A small sound classifier, trained from scratch.
Model: log mel input, depths [4, 7, 4].
Rows from block 11 of a small sound classifier, named by matrix and row number. Rows with one number belong to one neuron. Each number is 128 + 32 x the weight over its row's rms, rounded and kept within 0 to 255. All counts start at 0. Numbers have three digits each.
Before each neuron's rows are labels from the 100 clips, of 14848, where the neuron reaches its highest value: "strongest on" is what is common among them. Only what is clearly more common there than usual is listed. The data: phrases spoken by 400 fixed synthetic voices. In brackets: how many of the 100.
# fc1: MLP up (model.blocks.11.mlp.fc1.weight, 1152x192), inputs 0-47
# fc2: MLP down (model.blocks.11.mlp.fc2.weight, 192x1152, transposed), outputs 0-47

strongest on: deep voice (100)
fc1.239:140112078104106112138127104074147137121113092172128084098148120137096145107167149134143108119159142129163164076164153208130071160111176151080143
fc2.239:160122134170159170145160081212153114155120158124125178098151112167104141131139100137170144145133149115132119118121140121122190069100040141104144

strongest on: child-like voice (61)
fc1.326:081169185067155133129047157102113131132083114177139127181088171121133192151131149131173140064067156101200135169153121111123141126133139153106141
fc2.326:085110117128128095152099127128086086153080137131034098142126149119154090099124096134094130145087094085055154107111143147079142093118128118182083

strongest on: low voice (56)
fc1.439:136139145123145126086168127170063155128116117211088119113166111129093122115123133090138112088162125130159091048162139156081045104084175104140134
fc2.439:104135130145146115174123060099144073158161130093184090114150188135144106113150108113100149108088129111114131102087160143113138102151154100027106

strongest on: high voice (100)
fc1.64:146076101126139092189137080068168097138172135132139120115132122157193108136140125171180111127107117113170084123103237207109132152173141106120099
fc2.64:175129083134164131119162123145137153166175128100115140115123102146113202156103141109150090117111138103155103106121086154173163110112118235113142

strongest on: deep voice (100)
fc1.278:106093126215101137185123081104110143114123134163182130115136061087113117171145166101165112119118150150118095171153103133120103054129103134120119
fc2.278:139043111161127133110155061224089102140102115161125204110192144112128071115127141134141136145132139148138115154161115100134201126115070118121132

strongest on: high voice (100)
fc1.646:164106149133091149125108147112106081111127134062134116131172130071103126137130124108055133197182125129107127176179130133151102082122140124158138
fc2.646:179106165082148101142129171080158175071183118123100117177078179174191165158103125133115144112107080092146147150144147107128151138149216133155088

strongest on: low voice (98)
fc1.636:051111125044173161125092113092153105144118147112112149122099154158138116127091046131159148116168090149119139057161142152124208177135118130185100
fc2.636:165161135147148094183111126101155118131175075129044159087121129113171156147175150102128134149132124086139117106050078134122178093105160121142198

strongest on: high voice (100)
fc1.499:171156166073157094125100099101138115104109120068109159136147115133140172156163181113154124141112155150183149126129117177121136162074125156123143
fc2.499:147058146073080127152119151167087166092151166144106068158133086165178203137174104104160159162144128127168185096095122098189103178128103074139067

strongest on: low voice (100)
fc1.220:173081151073108146086158095173142127159145114138113146120168133107111101110134112123119151089176120132157066112183136106095119130096131111088089
fc2.220:122191159170124112130094063154114126082092106132128088096151125107100074085153092056144174161123157129135121076174237164101116157095137142138136

strongest on: child-like voice (45)
fc1.306:129134160083143126179092088077129158092144125148150106079074204183130117114159099119124121162109129122125104090118162202125129144098191079147116
fc2.306:151120107148166186082167142120143117122144119094120111106235149149088114190126093111181182121166129098176115088093079115135164089112128175078099

strongest on: low voice (100)
fc1.467:138110191196131180101108145205135102120108141096126098088097168134119101092155094118113113195163130163159142100133125066106167126118090088156045
fc2.467:091164160108123114162082155128114154066103074139118101072156129080129121080148118079134149181146198150092091135157159109067091177072100118183137

strongest on: high voice (99)
fc1.25:192179119085168168143136177091103093127099143104164123121165163125087194122179130141139131037114201097123078166143121103092098120123131157132168
fc2.25:153126202153144112095133091123137118074128105158143115165148132145117168101128188120200111154100129187164143152081145123139102133196118117103129

strongest on: deep voice (100)
fc1.19:101155126196166143133123088146153127161128145130034154103102118108092123108109142093127153080110124123126176101196126165159118054113160130145151
fc2.19:157120089171164176085158126155122103118092106071083127088137108129167102091071131067108130151113158122153088109183105113126109129134047173121112

strongest on: high voice (100)
fc1.281:141114141141102147085107136154104161167108127171138053132053129109126100177169121131122131128123140063109141120106129156189121118127157144170112
fc2.281:142192153107139190136184141139142123166099118162068111120150106125137099156160201116116102113150131120137062109112139157133099088159104158069109

strongest on: child-like voice (100)
fc1.722:184086160171137119127156173079096206134096160214105104131147156118089116138180139111140149123185197153192114102143133156161127089140092138089109
fc2.722:101183200097154098164119092077154080123148117147116169111142118134138084140111174067131152128095156110113104135171122121099129112157168108143188

strongest on: deep voice (98)
fc1.567:120112156178151100090190054149152075073107124098120121184117101128131143116180077109093114085142126094132156091161111105094063160048148168189168
fc2.567:156097129147173178090151137140124107147104137140124138149129123163076131155073122157072133116175166209162067115170133135141156085154100136126147

strongest on: child-like voice (80)
fc1.210:061133114137156165165117172139110151130118090122122174066134139089118175129148116084139079136111115142175081131114102161128152105119073099175117
fc2.210:128093140151159154142148105075141120120158085088089142152130082138145112169127104136214186129155077136231141100163131104128176092150111113151132

strongest on: child-like voice (94)
fc1.708:118120087116170182130116100124142108166158090134112115091133147149092192145166119086177127112090231118136123094127137129152143120172174185087103
fc2.708:145059146205199154117156114150118101168084191137097164172069115128166119149078093149150137111157126058111173142139125108101105116074131115140154

strongest on: low voice (100)
fc1.759:154078124089087140157122109136054096142102148147139158117076113054080135151173111157127104081148167136140072090177105135100139091116188155117154
fc2.759:138106104134130102123141164112128118154146130143122139107118135093080128130191167169123117128146181164110139161092122147116113110098140061075124

strongest on: low voice (71)
fc1.51:152087161100040153123135115108152181118086116137120150138073114071135172103132097118089104132116145091155133155124145133140170126109142179127143
fc2.51:138141124079123167100157089134147160140116075129159152076118130165111089135135145070071160113154176116123086050096101125112115179132112100115104

strongest on: child-like voice (69)
fc1.531:098078116124060115098085122080073124079182141120187086088107193085171160132163063118153171056151130102111120150162103081077132056141173169136055
fc2.531:156106162120169060155087128068233134135181123150127133108156110150144151132173110116144108096103121098162128125114145120148125129200157166163166

strongest on: low voice (83)
fc1.331:139112146044133136123201079165161096106099138115116131140095090111112129127162151124113131211087171102128193097090167160060149129099180143122169
fc2.331:164135122070099119187111098170097132123129110084151151145058217126153158087103174083120180040102110095143105120142108169099137132086105102122164

strongest on: child-like voice (94)
fc1.76:121138091079109117103147114194165158116157141107128095142139164142094123134108107103177196122151159137172131133208140124135107110143093148155134
fc2.76:149105186125152151112156094156183115097165133112123072121101125126160145116104167132114139113097096112175139093166185133126184154166089103138105

strongest on: child-like voice (89); reverberation (62)
fc1.584:151155169155194151149130121120190145173118153132090159230128089184137087134141102106147130122075146141134155075144209144110055122128148101149150
fc2.584:165152098094231124090121151128129175123192147111140111109107101164129140180117103093144070163102157089148138097092098126127061137097112210130127

strongest on: high voice (72)
fc1.721:135147097130125106144140149125105104072067169076129096133084124039118189153160125061122092109185131084114122145093127150065121134130101140161175
fc2.721:177100134134130178113156125151079141128117150072135113191083134152113135181124136167128057097108091147127134133082094129147162114152094151090114

strongest on: deep voice (96)
fc1.732:089177094164113124138142127107112109129108099150132094119137095125120107108120160103155128112143170158138142124160148143165144110106115123156135
fc2.732:203031157163165155083147141173102096116144139108110110199128060135139141168091094166136132197126092105114136160132143095127169098128121151109144

strongest on: low voice (100)
fc1.75:125103128162151087124148182175149179073111136148172079104144139154062110122181166164136125163128165156182119052104095188128107115142086137164059
fc2.75:098072125126101097116082138129121133082053158109179158139091102095085101098119098125124155146108149121150091152163135166088031179122110138141159

strongest on: child-like voice (97)
fc1.582:088130088114188089139163089117170178120161129135086135203114145084177199173179158122149157147138149146128119137193124114119146103176117140151162
fc2.582:128107100143081108137115125150172105129084117148057109092115150122091088111084128083108123115074132156111149106158179133074116090132168128147080

strongest on: high voice (99)
fc1.50:193139088143138114155122103119168198185115211180129121167164101153123105179152159163094188142112159105143144128145137163164111112111152108154129
fc2.50:163169127132090120155144088129135072141161139119096094179173122174191149162174156140135102166127094139139137110066137132164114112156130146065079

strongest on: deep voice (99)
fc1.54:165122094116163112111167122162129141115136121196183098117056086089103099112122122106088109062086112099181174151166110070123100107078128129095114
fc2.54:083147135150092167079146159121134138172079147147065162123138100126071105110088167096189105160123112171101134088138142179117137159124131142122060

strongest on: child-like voice (100)
fc1.476:137158144086122163086141126140116123125144135101171091150099156104180134067187133112140151144170160111102108089114166147100130148096107137165097
fc2.476:082107129141119124195149070149131169182162142111103151078184142107157182104114181110125078093139142117177126113114097107080138097093135107150094

strongest on: child-like voice (100)
fc1.647:134108162148160182148133136133085051179173106068152120155122148101156130102154167112164135133163117111129088174125147179104161135109112143186099
fc2.647:083087114149136134154113096142134147126084131150138184075143083135093130117171112097185130174132175146091183110171159081095144146110106131143109

strongest on: low voice (100)
fc1.106:079100155142167226101167115166136140146133109129108165129169140147153168106145112120163186051196098197155053104120134155153115098145152116119145
fc2.106:126156156145082135169103138124112092130123048157104136127108110105146076100135110106102170137163201106076112091116173142102104116090131134100129

strongest on: deep voice (98)
fc1.357:123149161087137151116095163121057119118144143111154140095153164192075166148153154184167121139112156069121143129153159098142077180070132180118169
fc2.357:096113069209196146106148108110150072191094100141141149134125136106106142116067111115121147118171127142088100109166129151136122082102109133107142

strongest on: high voice (100)
fc1.752:162121153166171126143117114049166133169158179084114126140105128113126126125147136115141094141137183146136082140100134108184112133097142110106129
fc2.752:126154135149160115118121148192136127152130112148070128138121113104092153140140111106121102168089100113159144018076108118136136115181113139113189

strongest on: low voice (100)
fc1.333:123033175075116106130154132209080124077167104123129209143166102151078146150148145205153149141126091152142121078132169140102118127090119159134108
fc2.333:105188100161052129154088087090118138087125176159129100097078167119076118110168085113121166126139165112122126118142143172136074157133139104113119

strongest on: deep voice (100)
fc1.691:141120113097090084127113109095102141187074176146108134108115156162180111094149110123169167135134068142142079075090158108093139113111102142145136
fc2.691:172077118152122123134154130122097083132137077161122183141108147150121118103132118199141133121138116149169068129086094159115135079157122102105166

strongest on: deep voice (100)
fc1.559:146087153162148118109148126144090161160070155142118129106044131107132107102162110138171181135159115137170140106157088107205126098157071124162130
fc2.559:126063135173146140090141119159091084143126149121132192115144077155191093103095111159144162154123187164169109124155070129123125136196110150138164

strongest on: low voice (99)
fc1.672:130136143121139141115165114099086135155109128141135123168151137131102114139151159063153119088155152147131102114215115181131176137112121126143126
fc2.672:167181123147116137135105078124105128093179139168135087142120137079142113121139098079157201125177121158111116122130127101125099095086121163098156

strongest on: low voice (100)
fc1.464:072143097105207152147175089183130128112113161119102127125117135151141134114100092090133156149132141176138085098146110196149143100109140126112135
fc2.464:133149122124100105233101119137124095078130123145071091088141097049145139083187142091151152169132165081128151141068155208143117158089148106116173

strongest on: deep voice (100); dull voice (49)
fc1.4:084086112069100180052176112095115139129113173171157110094126107096102108115129101151169125084137138140176107129149147171107108112118131097145130
fc2.4:136118109137161112189145088118138106076154147105167153163132121147144095117065093155142192120093071157100155188081095161092169068119121088102205

strongest on: high voice (97)
fc1.211:114109143134097149162121046162097144171197188117133098132113063181152166138168111172121139135114075064105156118109166092156117165117122093125110
fc2.211:149134129090117189190173123132057181150149152077129098166129106133126168169132151098092077128131108097135112077066119180155118083095139159107147

strongest on: deep voice (98)
fc1.618:033091100104084080099145094128068122097099123170173113115157095084122140162195102070099138113149114081133153037181177143118159122109154156098059
fc2.618:145170160113158178146170104173183145132154173162163159065171122140150174165156164141168123061066116105161156142110107133148169090106083104143124

strongest on: deep voice (100)
fc1.130:150110103106152105092087127157116146058186100120150086128160143114123150106134174144062107175114085115149113102122139144138104169078142130149165
fc2.130:132107182190193148107182070176106116173143156109160210075107159138154163135130107153137140130139119130160091147144058154140117124099076153141191

strongest on: child-like voice (99); pink noise (33)
fc1.126:087160113131099082134109079136162146151132108115143097097088121132106122148159171155064104149095154132172125128143074136107096107136149123122127
fc2.126:135095109143151062139152143100131114107188133093119114136130145163202234168128137125104083093118105052117203141086106112115165095110166122181147

strongest on: child-like voice (88)
fc1.292:090131164124131137115129096141159100116115121089189096075173120123124137157091163154157174160097126114111122120144119142131085144159121125134153
fc2.292:117148110141123178100103152173149170097118166117170091096145098115156098116091118162145149098046150124109156107146158066126101194091079175106118

strongest on: deep voice (100)
fc1.547:132127085141103143135109123118089177087133164112125156130095157168146087162170134100126169111171141059173145128178130152129120108112176119213148
fc2.547:102054095142150167053151180073130110090117148138145201164119145106120089119144097096124160092150147104124129163157130153138109147108140070129067

strongest on: child-like voice (100)
fc1.583:095150147105115180084124054120109134106106161142109138118100070145109159143149106079099186079130125098111102079139127170151184128123114123128142
fc2.583:178105140151120138142138072107193135112153088123151174135123144177121167141159140114120124108111193143206101056098074100112126108171192097141113

strongest on: deep voice (77)
fc1.573:128170101200091180130082125144142105134118132153136088098086052112110104186108119091127143106119143134123135112165129137149111106101120102118079
fc2.573:115194154168126152083143117126200141098181157175151172140178141132121076132151098181089150084154130103151107117144173125134149053178145132154143

strongest on: deep voice (94); rough voice (49)
fc1.81:109097150104122192086107060081112167148128078142136107148042138100158138100144112155116138025109106076190119085163119154078109113095158171103164
fc2.81:186092127156140108158138146125153099117125128149089121170128118194128121166099107131140159126070107108194121172100123108131172031154155102057116

strongest on: low voice (83)
fc1.367:169097141140083130098103178164123205108109105188148090065112102108063108131126088133048116168116161096172160091073109118068136111106103135164115
fc2.367:101143084116124177086118199105112167155068119125126104114156114100100111116117195113109181138140155144058093140110108149129103135098085095122165

strongest on: low voice (95); reverberation (60)
fc1.479:098125128153129123147105196152155163085144112116114138110191182125100157056144137191146135096171117141143049126178141119170153073170141109117089
fc2.479:155124114065132044183121154083135132119137132125123101150110115104161144138148118128088120105085156129195083116123125183142129152134156169147163

strongest on: deep voice (100)
fc1.10:149021126115186098098156095092127080100192142079139114065163172106094191121171162136091084128119064059148071087101182132109103135155162163085144
fc2.10:156136144189196158152187109182167101154150116129149169104119168156151153116080101153165124077110142157140094164145125106161128127107081172104167

strongest on: high voice (100)
fc1.351:121093058093076129133144131122111128115161214202137190144098135147153156178200120132110145151109122096150118143150137168165088134100094186152131
fc2.351:161183082085092097140107179152080125107135195083133081188147162128172195125186143107142150166110109133128152067107116114138113172109082130129134

strongest on: child-like voice (70); pink noise (31)
fc1.221:085086192131134187099072150111155137126158145163144143164137153195087123143184105135168154097158191066161098100099183120109087111180131174075126
fc2.221:147175103129166118151104117096179161156187133124139125133121136181128158141110099092136091137092159096165084094098105144148141124132161173130115

strongest on: high voice (100)
fc1.18:206094102117098126144128074139088164119093216190127077131179116135094111100183118147124107167154087119181150083112174113214143172152130143137085
fc2.18:128098099141128102094128124161085115132131138100142109181113128115152103133125100116111173166110129155082114158105092133141131157119054119047069

strongest on: high voice (89)
fc1.468:123107144188139102148096114099173110134185158122166067244113176121175125116176199155171089138199199139141127099137156088136146136168117127104152
fc2.468:156152125064120120092115141082147196108133173111135115129103114146161081130170128104139083113072094126116186169129132098086125170110151189165151

strongest on: deep voice (100)
fc1.623:125035086157144112167152087119096140117131128140144104122125155093064191121168131129148127107135160150169075093148144124089122112117152143124162
fc2.623:146073179182129144118159120211117115098106169142090175119112171089191129097092129143130169127126095136146125108147139138088164114109113119120160

strongest on: low voice (100)
fc1.409:111112167150153132110152169120138116134116118173132126133162137121104120078127126110111172098210150153100083138196106127075085105105101125141085
fc2.409:104197157148164098141117118114137145119113082119157102062108076136145081107162101067136170160116157189110071124154137156102125176135100133157188

strongest on: high voice (88)
fc1.332:088180096109152115139163083094094138162077114169095124154122123116123121129128094075120153169153052098147107139126153175144126098122169117117128
fc2.332:132159118084119150180145142118127129109146112057086121133169151135183146126159156118166124156076090137178192105086196148145110127163114120141125

strongest on: child-like voice (96)
fc1.296:122099165091052155059112064181120117201136124133160099148120088094135137161163171152121130074096177149139139149128140151114132172104081172144124
fc2.296:170117124153135148106178117141162161138095151105134141202135143126115181129136116131124124131129174190205141106122114097121170101129129128093125

strongest on: low voice (95)
fc1.632:084125137095098079178170152173138069138078127089094170115107140160115076141120114107076176147156166138175151108110163156144157158092108129093060
fc2.632:161162124132177130168134120073125115163163129117140086115094164159094153167184118099105080124129167124182056097132088186120111129152162171138143

strongest on: low voice (65)
fc1.60:145108137133154156140178139115131141107127094158096140106132138155063127084153082171021101163138122143068092144150120119133120127118134130164081
fc2.60:103132100132114158093127171112066111182082116122100119097117114118081079104130183126073069159124176133107088149154137155140117160151095135164145

strongest on: low voice (76)
fc1.724:181113180117099155084124168094148177075070150143126067120102174116092114134149145081025151145122129114129115093122122116123154102089070123090064
fc2.724:084164155122137142084143143113124118115088126183124165133146114141095133126131189115107171184141183139127118116106083109137102129115114141126159

strongest on: low voice (58)
fc1.706:103138152122089182104183128188158144139136077123125169098112156117093055107167104136130128134096089145127109139143118116099095021125127095133152
fc2.706:083182167181105098172115150067127114142157110101100139088139084119171090118182142107190151196193156137114184192115101074141137086117122054132142

strongest on: low voice (87)
fc1.760:065122175100157106091178091130118117154121142143055138114107144150125139119175163177167144062226134179171136111137117104138132084089197194138094
fc2.760:119082091104119172095130098089117037126129123103101091130093127134108123137162119209126113091108128146117117118123106164125126106179148134097149

strongest on: child-like voice (100)
fc1.15:085166150082088153113116035132155137136190092111180144130095148085091117153139176120129156103143135087147128114168181084175104130119156104139125
fc2.15:157104130124098202081156172138139115125117125107078097129154135169135157182106127157139091112143141108195084082127143138153160081147148187111091

strongest on: child-like voice (100)
fc1.515:121101094172139174114127133142141162144097139132076158120126091171079094150143077113105168157132130130188116120124157106177106106137105138137198
fc2.515:125105087190140140200109109164125122207120111150089152106165123091086118104152107108194087106124134162174106113072083149151154119085116113107114

strongest on: low voice (100)
fc1.223:083135155120149167122116157166121137140203092092121127162147139132137141118128093139091171084151118171129030082131137144111119110168161123144107
fc2.223:146211127167079101171137149101065132152141117175136087153124098092160114118161093127110161196166119107156136122112143156106133102090103136105163

strongest on: high voice (96)
fc1.590:106106156112062094163132101127114161131161103088124188095138151157122133071091108134129044143138138121230119108131141107115156159133113095156133
fc2.590:164123125056142140139153124146089164117157121145144136160081072165142131145117159100149177146088115112165079090150076121152103169118130156186096

strongest on: child-like voice (100)
fc1.611:057159142166120100125088094107101160136120113114100200125088096106095109147055074117165142153165105116146124132155156141079097107142158063209128
fc2.611:110085106147096151115128130093090106129185135139112144098139164144155234215138108105164141136123130108183205141150128079132101112139149123161138

strongest on: high voice (91)
fc1.565:125109127103113125120161109123092120126114138140136158184110151107138100141121124190165131124144136121114153159132148157170119198133118151189109
fc2.565:103159125117141104172127134112174162123103158104166140114153153103122138125203150145159091064096098136119177135111181141127100130115107079101113

strongest on: deep voice (100); fast speaker (47)
fc1.710:083080122073109143113101103153152158133076165142058093140153155131132099115134081079159147149148063156105137086108085126149178168129121150127102
fc2.710:174045129127156103191125100140137110112125081140120199147130153108124092125111103154153167115150168109172093151092061144132111129078149110150166

strongest on: reverberation (63); deep voice (59)
fc1.469:155119222101135134155152071169167119146156137108168115161141129164137081127139135187179115158140120070102133112094168121095152127163124151135153
fc2.469:173148159130135126136104130123136181094113131084156132116093120126093187125116188132115078098081158157164107113077078129098122154138114161097164

strongest on: child-like voice (100)
fc1.120:102160111179142095124111101142092115083112156156090204071152088093118090110109126136159131152136136180213087149155153164124106126171095133165120
fc2.120:091119143129153131075162113092136174146129124122124131128187101151138207143126140117211099128144092147133214135178161109159137098128139134166066

strongest on: high voice (91)
fc1.388:146081041131082133100174153117068184090114229166137169145122156124119137140130069109103139130182107092183151054117110151156120138131137112173112
fc2.388:160187129129124126136127105127169072126167121144116148193147129154143131151161120188170121131091094141127119122076110112185138079166149138127155

strongest on: high voice (99)
fc1.437:185064140102127156118117031178128141147137152147190102140133114135153121132139153143115080126160096067149086082147192118141174169105106147090114
fc2.437:179137172123105150174161115095108217134136134107089087170116067139091189180151124095145049144125092127197108090041127144149165093100138111154074

strongest on: high voice (90)
fc1.671:131126117127125133129107114163141147136196181128113136169165152159142138126184172163113111151195137140105142120136169109133135156152127157187103
fc2.671:126122101157137122134110073154082112128149134140120124120135138139123187149174117108193157142123087135138174136057130186104114144068084149108125

strongest on: low voice (100)
fc1.259:132018063079078159124134103192074193099124133168124193186128155173075167126171166139155134126116137129136117138128158149122109145098182206094144
fc2.259:094110163111025121117083129118116083063158133185186115093095195111111088093090101124097184118136122124114154137139184113093104186118163104138118

strongest on: child-like voice (47)
fc1.214:108125158133120129157109085180148099119095158158128115171123108159087150150106157176062134144137160109156089132141124103144099108126096158111084
fc2.214:090132153123063090188133131101171121121128093115063093143135131132117139080114142048095098170141083083081117074109180143158150095106187090175124

strongest on: reverberation (61)
fc1.34:155135118115167186160161212119152120193101157159145152183129140159151149159153144131182120118156155082219095016133169100186081163134137094204156
fc2.34:150128103145180124149133093123128122148165141139121104129110107160110167166119130122134083135120159115147104084080074130135089118105102211088160

strongest on: child-like voice (100)
fc1.577:071112141163124119143071134126130132120138129102178170073083174164146128087138095138111090112124150094163154122142137145092105120183150142130069
fc2.577:124104129083156110123106144101166122091176136130134127088099158154180168170100101135159145065103136056186140131188121133108142123169173172178154

strongest on: low voice (74)
fc1.558:074131132109192148153139174116142082190184102167141163146162191166126111122153141127141152039115129114186102090109196136212104159138138087163123
fc2.558:182125068103199136099139157118134147150124163122135139122103081178109188170084081118165101119110141092165112100139077128147126114162125232108140

strongest on: deep voice (93)
fc1.137:118131096181181168137126135103163080148163150124123129131153129092067157120150112143126156116106070159160150087191174155138137115140132172103117
fc2.137:152099078136194169072115184127142121093158143137123099124087138194154154139136092093144148146154114107116127142145113127079137095099090168119133

strongest on: high voice (100)
fc1.118:102092093110075131136163147134115152092124105136158101107134156086119135154156123097084130089203131087118147135124175104131080158114159099135103
fc2.118:162127149069140124103156149159089162095142156128129109169133080146174161159161187162182084145109117096150164120081133101167128161121106107172065

strongest on: low voice (98)
fc1.501:169126132104149115114160133112083068134130118088117090127151066151100085138132113115139110079163139157159089121181131160064038150065154185153059
fc2.501:091184155115125080118120089110125162149128102084190077098099127125123140117172103047136124134108109198103120116149159185104143127119106135115142

strongest on: low voice (100)
fc1.205:188041121147075176126182163102125132113073135152151161120143153151093131096201108138077146168164105117135099147148131138104098151094152130132111
fc2.205:069175127136104081134103151090129136129116080130164131072100107099072114118144167066063100185143125177080109183168136109110062134150158104148123

strongest on: reverberation (63); child-like voice (49)
fc1.684:185120123160205137098117147163110137179141108157137104151124148172115166179149130168141214110080134063143114088140128102116063093094133102180152
fc2.684:161135085080213117129104191136102150149184190148149104147115085112125151158136095129152115146094154065141187094093172162112064115104123193070163

strongest on: low voice (100)
fc1.279:155101208130142125084157130168093178091084098163115168110154143168071132128182156131124098155139149090146091154165137159050142077166139134166073
fc2.279:096181109103074137146094159111139079063060056146112101128121147114120090095143092111124169138119165120096063126113135113109117136131133093107160

strongest on: low voice (100)
fc1.105:096088168102116140117141084120077151130147144150137161149187086127084187135148129190163119070144157114134133148182188163058114124093153172153156
fc2.105:085184123131082101187058102124120139104134107113161123084120196080120113054116114085122155096087133110081128103144191142084096155102115110103131

strongest on: child-like voice (47)
fc1.586:094121132101196099135129095123112117182163192165139092118108113141106108151138065097200152127114103077113161110098209140166109200146135115128098
fc2.586:134184103079125149111115144139141191143127155123132082111152059113111144140162114092183094170123128077131130075097150131147071148103073227104107

strongest on: deep voice (79)
fc1.235:097060122121161129108140124099098136111168155155151161141122178094108170122177141210121155098178129118158047146158142085106091066120112133136136
fc2.235:158133189102132079152100137150138116084179130130134130157114108147126129114165123155176139113096118110143114167128173140090151200180167128150134

strongest on: high voice (71)
fc1.610:175141146105107108136139116143120134140131140057134139128151143083113138110117099132059146140211140090201093159148135147131089134135218152133120
fc2.610:127128188094095079130113120143113164115191079148148151177142106183176142115143125135164158162087105149123173176130157104106162191175183106122102